A small audio captioner, trained from scratch: decoder width 384.
Rows from block 5 of the audio encoder of a small audio captioner, named by matrix and row number. Rows with one number within an expert belong to one neuron, the router's apart. Each number is 200 + 30 x the weight over its row's rms, rounded and kept within 0 to 999. All counts start at 0. After the name is the row's rms in percent of the matrix's.
Before each expert's rows are labels from the 100 clips, of 14848, where the router gives the expert most weight on average: "top examples" is what is common among them; "peak in band" is the frequency band that holds the peak. Only what is clearly more common there than usual is listed. The data: synthetic speech, music and everyday sounds put through simulated rooms and audio effects. In brackets: how many of the 100.
# router: slot weights (encoder.blocks.5.mlp.router.weight, 8x160), inputs 0-79
# up: expert up (encoder.blocks.5.mlp.up, 8x80x160), inputs 0-79
# down: expert down (encoder.blocks.5.mlp.down, 8x160x80, transposed), outputs 0-79

# expert 3
top examples: telephone band (75); long reverberation (71); distance: far (67); distortion (52)
peak in band: 250 to 500 Hz (67)
router.3,111,197,161,243,227,219,254,201,170,168,257,203,145,184,227,215,212,229,230,175,176,246,199,183,184,229,213,179,183,221,181,141,150,245,197,199,218,276,203,218,203,266,238,181,189,150,177,197,179,196,203,225,230,200,184,239,204,180,215,241,232,172,186,190,172,249,230,149,216,176,208,209,232,177,179,212,176,148,190,160,221
up.9,108,222,200,191,181,222,205,188,205,224,197,144,165,209,218,187,212,193,230,229,209,217,210,244,180,175,258,265,230,203,167,193,191,206,291,242,261,153,212,262,185,174,192,199,184,226,188,140,208,201,238,229,181,199,187,186,184,206,206,207,190,230,202,172,180,203,208,193,218,213,200,123,215,203,217,174,155,145,184,276,198
down.9,110,220,158,188,202,153,180,230,189,212,191,227,231,230,145,182,176,155,208,286,209,164,166,167,258,236,211,221,235,210,206,218,122,190,174,134,272,213,201,203,249,176,217,181,280,156,237,215,174,228,230,254,244,184,217,207,202,225,201,191,206,142,151,185,210,195,173,170,171,240,206,208,227,174,185,237,202,191,169,246,214
up.10,098,203,159,232,198,194,224,257,206,217,193,149,286,177,224,240,209,171,215,252,205,186,150,213,211,225,139,212,246,192,217,242,202,212,196,192,261,250,197,167,243,173,157,188,164,189,188,230,149,180,216,189,185,178,183,224,219,190,192,210,216,212,188,212,239,206,158,227,145,226,179,218,149,221,202,202,196,182,217,225,187
down.10,092,191,240,160,189,229,155,200,216,154,151,120,220,247,214,172,145,166,231,175,186,246,263,171,160,205,215,233,170,204,247,186,201,176,139,191,202,198,233,183,237,148,205,178,183,217,186,199,212,228,215,198,199,188,183,144,185,180,173,195,167,151,150,201,243,267,207,188,171,192,199,240,184,215,221,205,151,178,253,212,189
up.11,111,181,221,165,218,179,246,240,247,213,195,225,262,241,216,138,198,223,161,189,169,169,154,186,145,151,168,200,217,188,207,214,178,212,221,195,192,226,134,172,211,244,180,205,134,218,208,217,208,203,217,170,211,176,242,206,183,249,216,159,167,166,201,200,203,154,205,203,180,213,227,249,197,202,219,209,218,191,188,166,196
down.11,111,191,171,177,234,171,164,207,180,181,147,154,245,194,183,171,181,149,191,201,216,215,202,262,216,201,257,222,220,217,251,183,180,218,237,152,221,190,246,209,253,173,239,185,246,123,153,168,222,193,199,154,171,207,192,165,209,199,186,201,219,218,173,204,253,175,180,170,188,189,233,176,183,177,195,156,187,206,182,236,182
up.12,091,206,193,206,194,153,256,124,202,186,226,122,182,131,188,127,199,178,222,193,206,176,203,218,153,212,209,198,174,143,163,174,222,216,225,179,196,194,222,189,198,155,187,212,198,193,172,204,212,224,177,225,216,186,253,207,193,168,247,170,178,200,190,232,235,232,181,208,154,240,192,224,205,183,182,205,193,243,187,218,196
down.12,087,161,226,176,251,168,187,262,196,193,185,163,247,166,188,201,229,224,138,207,163,186,236,155,181,178,213,201,162,160,192,225,176,214,189,210,205,196,224,181,213,222,175,206,204,137,180,181,236,221,208,95,183,204,200,191,232,236,202,191,254,171,178,154,215,199,190,190,232,170,191,233,191,220,176,232,221,184,177,193,229

# expert 4
top examples: everyday sound (100)
peak in band: 1000 to 2000 Hz (62)
router.4,086,221,236,184,139,235,186,188,146,229,181,244,229,152,178,151,185,184,191,185,211,234,222,167,190,177,219,209,201,189,205,185,234,189,213,189,195,199,175,200,172,169,220,170,203,147,200,173,241,233,191,165,141,216,179,197,181,253,187,209,185,212,195,212,193,186,195,147,205,172,205,192,165,187,183,235,256,196,203,223,198
up.9,096,208,176,241,208,170,188,217,154,253,194,192,243,178,172,208,250,212,221,227,167,206,227,137,174,162,241,125,247,215,231,211,165,243,188,160,197,226,272,204,222,195,200,158,216,204,187,218,210,225,259,184,230,194,192,186,214,252,197,249,284,257,199,191,206,221,242,196,188,203,231,213,197,258,170,187,251,182,254,220,240
down.9,097,205,227,173,210,239,215,193,196,181,209,238,214,212,219,210,192,217,235,190,142,141,179,156,183,179,191,215,194,151,211,223,198,216,208,207,221,221,246,210,201,199,200,260,289,192,175,215,162,202,199,255,203,223,181,142,197,174,156,156,224,197,195,209,193,227,198,187,214,192,222,171,163,203,124,228,213,221,219,196,223
up.10,101,152,220,174,161,228,197,211,223,180,196,235,248,167,164,234,240,244,183,227,178,203,190,166,180,215,244,224,167,223,129,151,214,246,196,177,198,194,272,222,177,215,195,165,201,172,197,219,205,204,184,194,210,260,230,214,232,227,162,281,198,226,218,197,145,280,214,179,215,194,214,201,166,252,234,238,216,203,247,208,190
down.10,103,237,202,185,246,190,226,165,190,193,146,150,231,228,206,197,195,198,253,232,215,232,194,229,160,214,200,191,204,159,226,184,192,240,196,238,216,227,197,221,241,172,194,224,196,193,202,133,178,160,226,215,239,178,196,192,206,218,159,164,207,189,209,169,138,233,154,233,201,247,202,214,224,197,148,210,150,225,190,229,190
up.11,103,238,152,248,171,230,209,176,217,196,238,228,195,239,201,165,173,182,118,204,206,176,183,230,179,183,178,218,237,178,256,209,223,151,209,274,201,228,187,241,171,192,179,220,210,161,177,185,221,165,178,188,230,183,204,204,196,200,227,197,200,156,240,200,234,203,228,193,154,233,173,176,234,213,241,216,188,205,234,293,226
down.11,098,189,203,194,239,208,205,156,215,209,233,164,219,169,193,245,185,224,163,182,185,233,183,207,267,210,192,195,178,195,116,273,221,206,231,217,210,149,257,243,180,200,203,154,215,146,166,189,208,208,145,234,224,215,162,203,201,218,191,215,222,177,172,231,192,171,245,208,240,197,189,185,240,243,182,184,235,220,247,144,228
up.12,102,210,198,244,182,207,185,213,130,250,182,218,159,252,198,279,213,175,240,179,192,212,178,213,216,158,224,155,176,184,193,155,191,255,197,270,194,171,266,139,198,190,233,235,197,220,219,211,192,151,231,169,188,177,162,176,218,202,203,191,132,236,175,229,219,211,177,205,172,204,238,200,184,204,181,224,198,180,194,165,196
down.12,098,178,182,239,239,225,223,238,271,138,203,177,227,252,209,187,183,179,179,205,210,189,217,193,203,198,122,174,206,155,245,148,245,163,186,198,199,254,179,144,206,187,167,213,209,200,237,241,171,212,198,227,211,243,197,145,222,135,233,149,168,154,258,207,171,161,205,249,199,232,197,257,226,200,190,152,203,169,179,179,238

# expert 6
top examples: tremolo (66); drums (52); dry (42); distortion (41)
peak in band: 4000 to 8000 Hz (77)
router.6,107,224,204,182,178,200,227,184,177,191,184,256,243,180,206,172,206,167,180,249,199,221,221,145,226,250,211,231,214,216,188,196,189,178,136,192,191,286,198,209,229,204,190,161,249,168,211,193,182,179,230,186,219,207,218,262,163,167,202,200,214,233,186,222,242,232,151,198,211,234,185,161,197,165,162,230,252,219,216,204,174
up.9,096,146,261,215,153,184,144,220,177,223,147,247,140,198,181,188,233,204,263,192,189,197,189,227,213,175,214,236,205,218,180,167,161,195,168,247,193,209,187,216,175,270,243,224,220,208,167,186,184,165,174,153,177,208,209,184,153,138,218,220,202,215,167,250,197,232,210,183,189,198,241,234,179,231,210,201,231,224,171,237,211
down.9,092,178,197,188,280,186,257,219,273,206,211,191,219,250,182,203,200,157,220,231,247,183,130,187,196,181,133,203,179,242,198,247,210,165,158,190,266,236,189,180,192,202,184,194,207,189,215,233,151,202,206,206,191,201,186,171,189,171,199,183,208,182,187,189,198,191,199,223,259,184,184,207,284,255,230,203,220,192,161,186,188
up.10,100,219,163,268,194,212,198,180,161,244,194,187,221,188,264,146,189,208,257,239,167,185,227,214,160,166,166,193,203,160,210,236,231,236,221,171,195,197,200,190,208,197,195,226,205,170,262,229,197,180,224,207,256,187,200,205,192,208,216,124,155,82,201,201,202,184,201,208,188,201,182,209,309,178,217,252,174,200,177,148,206
down.10,105,210,186,177,255,234,181,223,172,196,222,168,162,192,230,227,195,189,210,187,170,227,205,202,151,204,184,182,208,216,233,204,200,180,214,179,199,118,230,143,144,181,194,176,179,140,168,188,205,194,226,233,218,207,182,181,200,255,170,208,211,175,247,173,234,199,180,183,188,171,193,229,191,230,197,162,249,262,129,198,214
up.11,105,189,206,210,184,169,189,193,174,221,173,203,137,205,204,252,215,211,233,239,222,228,170,215,162,205,243,211,147,222,165,122,182,230,173,190,220,211,186,181,173,259,219,228,217,200,134,174,241,172,141,161,231,195,253,193,224,174,196,226,205,182,171,210,226,213,193,183,175,165,220,212,189,258,189,202,218,217,207,235,232
down.11,100,226,214,206,203,236,231,228,240,222,210,197,233,241,159,160,250,179,183,195,208,221,174,200,237,194,146,243,182,217,186,248,200,169,197,193,270,226,184,239,201,190,212,152,218,193,194,202,150,210,182,229,155,243,156,187,134,187,205,229,192,193,170,222,211,201,194,207,218,207,183,166,248,250,211,205,229,198,226,239,216
up.12,091,215,202,184,217,220,219,177,223,222,160,181,212,185,202,179,213,163,172,137,258,198,227,205,212,173,202,189,120,199,269,228,160,243,222,198,164,188,242,216,218,162,226,167,207,262,240,191,115,167,231,188,180,167,217,201,170,141,145,236,154,204,245,231,174,206,224,188,219,191,204,172,201,207,199,205,137,156,165,190,175
down.12,094,177,189,175,191,180,224,219,201,229,217,167,185,186,186,275,177,220,243,231,162,193,243,182,191,189,228,213,222,197,132,181,183,228,222,190,234,187,194,152,188,236,227,234,262,226,232,203,153,167,224,163,225,160,159,236,263,188,248,212,158,203,201,202,210,172,205,203,128,148,189,237,224,142,194,219,159,186,224,207,173

# expert 7
top examples: everyday sound (96); reversed (64)
peak in band: 1000 to 2000 Hz (65)
router.7,097,192,140,203,188,141,214,206,223,192,201,157,211,173,191,153,158,166,243,215,203,222,211,264,218,202,223,202,163,216,189,226,187,174,184,179,170,200,207,200,195,194,157,197,193,249,195,188,202,214,191,240,163,228,222,180,210,207,193,166,215,211,197,220,173,190,199,218,247,216,244,167,263,235,159,216,208,227,204,203,198
up.9,102,188,180,198,226,235,194,210,239,162,196,193,181,200,175,194,177,170,206,197,195,184,207,257,188,235,169,142,189,214,178,162,117,261,207,225,222,214,196,201,198,199,150,242,190,226,176,272,175,177,161,176,200,173,194,229,251,189,198,173,158,182,182,223,214,284,195,185,210,216,214,202,169,149,222,242,208,210,199,226,215
down.9,104,203,174,198,135,239,227,169,190,217,219,218,211,150,202,193,228,203,213,227,191,229,220,175,209,244,218,182,202,240,153,208,158,190,276,169,166,171,183,215,198,154,208,202,220,187,219,175,207,188,175,271,133,194,250,166,165,251,229,204,195,225,173,210,196,256,162,198,210,255,212,195,218,213,237,247,193,229,214,198,230
up.10,091,167,180,201,162,174,199,231,189,202,151,190,201,218,201,172,186,142,247,217,192,191,271,197,233,212,227,215,232,224,196,208,145,178,185,206,186,210,263,179,212,188,198,224,171,215,209,213,237,166,227,179,199,232,152,219,206,150,240,118,212,177,142,196,245,198,237,279,240,236,259,207,173,202,211,259,205,171,186,170,247
down.10,093,194,242,228,183,215,217,174,223,173,169,194,237,209,191,218,187,222,245,231,202,173,180,209,253,156,220,166,198,255,212,162,218,141,206,191,204,179,165,235,220,200,224,199,273,198,208,251,183,181,193,196,179,249,227,192,215,202,194,211,182,217,213,219,230,256,219,166,199,200,214,146,192,224,214,190,154,207,168,161,178
up.11,094,184,208,205,264,185,198,165,163,238,196,200,177,181,231,200,215,220,205,180,201,199,191,190,192,171,150,174,148,169,246,180,150,189,206,227,174,203,222,203,221,180,204,169,186,226,252,155,225,169,235,216,201,228,160,216,221,159,193,191,248,191,183,134,218,203,170,231,218,208,270,239,236,166,143,230,201,212,196,142,225
down.11,092,230,230,176,176,165,186,165,203,191,266,206,220,227,181,215,172,159,215,190,205,178,151,216,251,148,163,182,192,258,244,155,264,182,199,210,153,194,197,167,197,209,205,242,196,226,216,233,170,198,219,196,169,166,242,176,134,148,209,204,144,190,242,194,217,208,220,192,214,214,219,176,218,182,218,178,231,204,148,207,215
up.12,104,230,185,186,215,174,205,238,169,224,214,241,199,171,224,178,217,213,239,187,234,205,229,175,161,179,188,240,204,126,222,182,173,214,157,217,164,245,191,249,250,236,192,212,147,234,207,182,166,179,227,201,220,181,245,217,155,212,213,171,223,227,173,245,186,224,210,216,170,203,220,223,228,218,180,187,226,142,189,109,213
down.12,104,175,212,213,143,207,234,191,212,190,256,200,228,226,178,169,154,184,159,207,231,205,167,182,214,208,151,268,219,278,174,230,209,170,163,176,182,200,203,220,200,227,194,230,205,182,176,216,201,182,212,185,202,225,245,178,228,264,177,238,246,213,185,191,256,202,186,121,200,210,227,231,188,162,183,221,174,162,209,205,143